config = dict(
    encoder_arch='vit',
    encoder_parallel_block=False,
    encoder_patch_size=[16, 4],
    encoder_positions='sincos',
    lr=0.014,
)
Rows from block 5 of the encoder of a small masked spectrogram model, named by matrix and row number. Rows with one number belong to one neuron. Each number is 50 + 10 x the weight over its row's rms, rounded and kept within 0 to 99. All counts start at 0.
After each neuron's rows are labels from the 100 clips, of 14848, where the neuron reaches its highest value: "peak on" is the class under the peak; "strongest on" is what is common among them. Only what is clearly more common there than usual is listed. The data: phrases spoken by 400 fixed synthetic voices. In brackets: how many of the 100.
# fc1: MLP up (encoder.blocks.5.mlp.fc1.weight, 1152x192), inputs 0-95
# fc2: MLP down (encoder.blocks.5.mlp.fc2.weight, 192x1152, transposed), outputs 0-95

fc1.36:52 48 60 30 39 51 52 55 44 40 44 51 44 53 44 64 59 51 45 56 54 50 55 47 53 54 40 73 50 36 29 55 59 26 59 42 30 55 60 72 56 51 53 35 42 64 64 72 47 62 51 56 36 44 61 48 55 51 50 47 40 48 54 63 54 49 53 36 20 49 47 40 38 64 52 45 58 37 58 40 31 51 63 52 36 43 56 38 38 50 64 52 60 39 56 48
fc2.36:42 46 39 52 65 33 32 40 57 65 56 44 56 55 60 52 35 42 58 57 42 40 51 40 56 43 35 46 47 48 67 65 49 62 56 23 58 65 49 53 44 62 55 69 50 37 54 74 47 38 57 50 79 55 39 58 34 46 72 48 47 67 52 47 56 66 36 61 67 45 45 50 74 42 48 57 58 47 43 49 56 52 64 50 44 42 69 42 70 55 47 56 45 53 34 50
peak on: /ə/ (26)
strongest on: reverberation (99); /ə/ (89)

fc1.340:67 47 56 69 47 49 36 49 62 34 62 56 48 40 45 38 35 70 59 50 40 48 57 57 49 35 60 58 30 62 59 52 60 60 56 56 59 49 57 56 45 34 41 61 47 45 58 41 53 40 57 48 54 57 34 51 62 59 62 41 54 60 42 64 61 51 35 68 54 55 55 35 52 42 47 55 58 65 62 49 49 58 51 41 43 54 57 45 56 48 54 49 55 46 53 51
fc2.340:56 55 63 43 57 37 64 47 21 61 60 42 53 65 67 43 44 59 50 61 44 50 75 53 40 76 37 50 42 39 53 48 67 38 32 49 55 59 27 36 68 49 31 36 37 55 37 49 36 45 43 50 44 51 64 51 42 63 36 52 50 38 43 56 36 48 48 55 45 38 44 44 44 43 65 32 51 58 36 58 34 49 36 48 52 33 40 45 38 51 42 44 58 54 48 63
peak on: /t/ (42)
strongest on: /d/ (80); fast speaker (48)

fc1.529:37 57 59 37 40 44 56 43 50 59 55 41 36 55 47 51 59 47 44 38 59 45 55 81 56 48 47 55 56 56 51 48 41 39 51 52 58 44 39 39 63 42 44 61 45 42 55 52 37 53 61 67 46 48 64 63 41 46 67 38 45 63 43 55 66 52 53 52 46 45 42 51 60 47 39 54 47 53 41 44 63 50 60 53 52 60 54 77 48 50 54 58 49 56 39 55
fc2.529:52 46 48 48 58 44 44 63 55 40 55 68 45 45 55 58 30 43 40 62 57 54 48 68 60 37 44 40 50 49 76 35 47 58 56 56 39 45 50 53 39 61 11 44 53 58 47 63 62 42 46 50 64 38 29 39 45 43 61 44 57 39 65 60 41 46 58 49 59 51 64 43 44 46 56 54 53 38 56 55 43 49 44 33 49 44 49 53 52 28 39 57 53 56 67 52
peak on: /p/ (99)
strongest on: /p/ (99); /ʌ/ (34)

fc1.606:53 55 38 59 63 55 58 53 64 48 31 43 54 62 60 44 60 58 45 49 45 54 66 41 43 51 64 37 57 46 46 43 62 46 69 54 43 51 64 48 68 52 59 39 43 55 58 54 53 57 59 31 46 50 56 29 46 39 52 64 59 41 45 35 51 46 63 23 46 36 40 48 53 46 41 46 42 38 46 54 32 71 54 59 40 46 52 40 44 51 69 47 53 53 58 61
fc2.606:60 55 48 42 43 51 39 55 42 57 49 40 56 56 21 63 47 60 58 49 50 39 39 52 62 47 47 83 54 55 55 54 43 51 42 36 60 46 46 50 48 52 54 56 51 36 47 39 68 29 58 51 55 40 66 49 64 49 55 31 31 55 41 74 48 49 37 63 44 52 56 54 45 56 67 59 52 56 49 52 64 48 45 38 68 55 44 59 49 39 32 56 51 61 51 44
peak on: /p/ (80)
strongest on: /p/ (86); /ʌ/ (38)

fc1.322:49 62 33 56 48 36 61 57 41 75 49 46 48 41 52 49 47 47 54 54 59 54 32 57 60 66 61 51 43 48 44 48 35 51 58 54 56 44 41 57 54 45 54 63 58 42 74 63 41 65 49 43 43 62 59 48 42 61 43 29 59 70 54 53 39 49 42 47 57 36 56 53 69 69 56 45 46 59 36 39 34 57 37 61 40 43 28 58 44 32 64 54 55 43 59 56
fc2.322:51 70 48 48 56 49 52 53 41 52 57 74 69 60 46 45 53 56 59 37 32 40 49 58 70 61 45 55 48 53 54 42 54 52 26 43 53 54 40 53 58 37 44 41 57 48 33 36 67 43 43 55 44 52 46 41 58 60 48 46 59 32 53 54 49 42 35 42 47 51 56 63 54 54 52 27 74 67 36 55 39 54 58 45 33 30 52 38 65 51 56 37 57 35 40 53
peak on: /ə/ (89)
strongest on: /ə/ (99); text has "apple" (26)

fc1.452:48 45 47 66 31 64 59 54 51 67 50 58 66 51 62 52 55 54 37 52 58 40 39 56 52 35 33 59 55 59 43 45 47 37 66 49 49 50 48 48 59 48 40 69 29 47 32 33 48 51 54 49 45 41 46 66 47 35 49 34 55 41 35 67 64 46 47 42 39 57 73 43 31 57 57 55 47 38 51 59 39 47 39 48 69 61 63 31 42 58 53 52 32 54 42 65
fc2.452:38 47 36 58 53 43 39 43 34 49 55 60 62 38 42 53 64 42 49 50 45 61 34 41 47 58 37 53 51 40 55 41 29 46 36 63 32 48 60 55 47 35 70 53 52 63 43 50 52 61 48 59 58 62 55 61 59 50 54 39 66 71 36 39 49 47 70 38 49 57 53 37 48 33 47 62 57 43 62 61 57 49 54 44 55 58 65 47 35 62 71 62 52 58 46 44
peak on: /t/ (100)
strongest on: /t/ (100); white noise (30)

fc1.506:53 56 44 40 55 41 46 50 69 42 46 50 52 66 54 53 31 50 63 53 54 51 56 41 51 69 39 50 43 72 48 51 72 51 58 52 53 47 50 55 40 50 41 46 36 65 52 56 52 42 52 69 49 52 70 53 43 71 38 54 42 51 74 43 39 56 48 54 40 49 55 52 57 58 33 32 55 49 45 44 48 42 71 28 44 56 47 36 42 69 54 32 47 40 30 44
fc2.506:52 44 37 57 38 59 48 69 30 41 46 33 59 43 52 50 65 55 48 42 55 50 40 50 45 39 46 55 61 36 59 69 26 47 46 55 33 48 46 37 30 56 50 51 57 46 43 39 49 36 47 35 44 51 42 56 54 43 62 37 44 67 27 41 61 58 64 54 62 71 33 51 37 35 54 78 49 44 42 41 40 58 50 49 59 44 50 48 62 38 34 56 53 61 57 65
peak on: /ə/ (29)
strongest on: /z/ (44)

fc1.420:50 52 58 51 44 61 53 51 55 62 49 43 31 51 52 55 64 54 31 57 41 37 48 70 52 67 59 52 48 45 41 40 38 24 71 53 66 46 55 34 52 53 45 50 62 43 51 55 53 60 59 55 38 41 53 61 50 42 51 53 56 53 36 46 45 49 72 64 57 35 51 65 40 41 41 37 74 63 41 49 39 49 38 49 63 59 71 52 60 43 52 62 51 59 34 70
fc2.420:49 47 65 35 45 47 52 69 54 59 54 70 51 58 52 52 44 46 55 66 55 49 48 60 57 34 48 42 43 50 65 47 49 72 31 54 43 61 59 62 55 44 38 41 42 43 54 54 47 48 51 49 47 56 43 39 41 61 57 41 49 52 57 53 53 51 47 61 64 44 39 43 37 40 57 52 43 38 49 76 46 45 28 48 54 20 35 59 41 63 54 39 41 36 61 49
peak on: /p/ (99)
strongest on: /p/ (99); /ɑ/ (74); text has "dropped" (33)

fc1.639:62 54 68 58 59 63 60 39 65 67 47 45 56 37 48 59 33 48 52 44 31 48 54 43 22 58 51 67 39 59 48 51 32 61 50 61 53 49 56 39 48 32 52 43 36 56 47 62 67 60 42 60 51 49 47 38 43 63 55 51 53 60 24 63 54 63 64 30 52 37 46 47 53 46 43 79 53 39 53 41 50 53 65 65 57 30 35 72 34 38 46 48 52 40 49 52
fc2.639:56 55 35 41 47 44 36 71 41 46 41 57 44 55 47 43 63 47 50 53 56 38 35 55 79 47 35 35 66 51 41 51 52 50 41 46 43 58 50 66 56 63 61 57 46 55 56 34 57 45 37 40 66 57 40 50 52 46 41 52 64 52 72 32 34 35 46 46 65 57 64 29 45 50 48 44 60 42 46 55 46 50 37 50 52 66 75 29 68 55 65 48 46 65 57 54
peak on: /t/ (36); /k/ (35)
strongest on: /k/ (72)

fc1.224:43 46 57 56 55 55 37 56 49 42 42 39 51 52 60 42 57 39 40 50 60 53 33 60 55 32 60 52 43 66 39 56 58 45 64 62 51 40 59 50 35 41 50 43 47 46 71 54 49 63 41 37 42 72 46 44 41 56 31 72 52 44 40 38 19 63 44 46 36 47 66 40 36 55 55 37 43 47 32 52 55 40 67 41 50 29 64 44 26 60 44 37 61 49 44 43
fc2.224:55 59 58 50 37 49 67 41 57 39 58 69 48 49 43 41 52 58 61 49 40 63 66 49 63 61 48 41 64 41 45 46 57 55 43 51 51 54 52 59 51 57 50 53 30 60 28 46 44 48 52 63 50 38 48 57 56 47 58 29 55 46 65 69 85 52 65 42 56 59 40 50 67 45 48 49 58 44 60 35 59 53 40 62 61 69 29 55 72 44 54 51 57 63 38 51
peak on: /ə/ (54)
strongest on: /ə/ (76)

fc1.615:58 48 41 40 44 40 76 48 62 49 47 43 53 50 40 49 60 58 46 51 29 46 36 73 57 46 57 52 58 35 33 67 51 55 46 45 63 47 52 53 61 46 69 64 52 38 41 56 72 49 48 41 35 44 57 52 56 41 56 58 55 60 66 51 67 39 35 34 55 49 52 39 43 52 57 54 58 55 43 52 43 59 37 46 55 63 66 73 64 42 57 63 60 58 44 48
fc2.615:50 59 50 68 36 54 25 39 73 45 44 80 56 48 53 37 33 60 47 44 55 59 54 42 43 40 55 35 55 62 46 54 54 60 21 41 34 67 61 62 43 42 35 40 42 50 47 57 54 57 52 54 50 45 34 29 52 55 46 41 59 55 45 62 52 42 46 49 46 52 46 51 45 40 49 48 67 48 52 45 52 64 42 44 57 34 51 41 37 63 46 42 48 53 46 46
peak on: /p/ (51)
strongest on: reverberation (95); /p/ (68); clipping (27)

fc1.560:47 66 48 59 59 43 46 53 48 55 45 53 54 32 37 58 43 56 50 42 70 55 41 39 61 53 64 46 53 48 40 53 59 47 43 58 66 57 45 53 52 34 52 56 55 45 42 52 41 66 46 49 45 49 56 56 34 68 49 36 73 56 53 57 35 42 45 50 38 34 44 46 61 63 39 52 64 51 35 52 44 52 43 58 35 36 39 45 36 49 61 53 43 28 61 50
fc2.560:57 50 50 32 52 55 47 40 49 63 70 56 52 55 51 50 35 61 62 45 47 44 57 54 57 62 42 42 54 48 59 38 51 48 47 30 45 53 51 52 60 67 56 54 59 39 29 49 59 44 40 47 39 55 55 49 56 45 47 37 54 25 54 48 61 67 43 46 61 55 67 44 56 45 57 29 80 70 59 62 48 58 41 28 66 40 71 55 60 51 42 44 45 49 55 53
peak on: /ə/ (64)
strongest on: /ə/ (90)

fc1.739:60 48 48 45 46 59 62 59 24 53 69 55 46 40 37 48 52 64 37 58 63 48 38 51 51 49 55 46 52 51 48 36 52 53 39 42 47 40 54 58 47 43 39 55 42 53 39 38 46 46 53 62 49 55 68 56 68 40 73 51 47 55 52 52 52 66 60 38 42 41 57 26 79 52 72 66 62 60 56 40 44 61 38 48 35 71 44 64 36 49 58 53 43 62 66 55
fc2.739:58 26 77 63 64 43 62 58 50 54 31 42 60 56 56 53 60 41 49 54 33 49 50 54 48 62 50 59 59 40 56 40 62 26 59 44 46 51 49 46 47 50 44 49 76 47 54 61 50 50 35 48 64 36 45 55 35 64 54 47 50 61 43 50 44 34 44 35 59 47 53 45 48 48 51 59 55 65 51 55 63 39 48 34 56 36 60 39 58 49 47 54 49 48 58 56
peak on: /p/ (83)
strongest on: /p/ (91); /ʊ/ (30)

fc1.745:61 36 49 57 56 58 54 45 59 69 51 23 54 45 48 37 60 59 36 34 44 49 48 51 52 57 56 54 36 38 56 67 67 55 54 49 63 78 50 37 34 54 51 47 54 31 63 50 53 63 44 42 57 50 67 51 55 61 45 58 49 43 33 52 22 33 50 53 37 39 39 46 52 70 65 48 49 59 57 38 38 45 52 30 46 59 41 39 42 56 52 39 42 59 34 60
fc2.745:61 67 36 47 47 44 47 50 38 28 51 75 31 53 57 77 55 48 54 57 53 65 64 51 46 57 47 38 47 51 55 55 44 55 37 48 34 43 41 54 61 38 45 44 49 59 31 48 51 43 39 43 44 42 39 52 50 44 57 47 58 49 62 44 63 62 51 56 67 53 59 58 61 37 43 57 41 54 38 42 53 33 49 62 47 41 48 47 51 54 43 59 63 43 56 49
peak on: /ə/ (56)
strongest on: /ə/ (76); reverberation (64)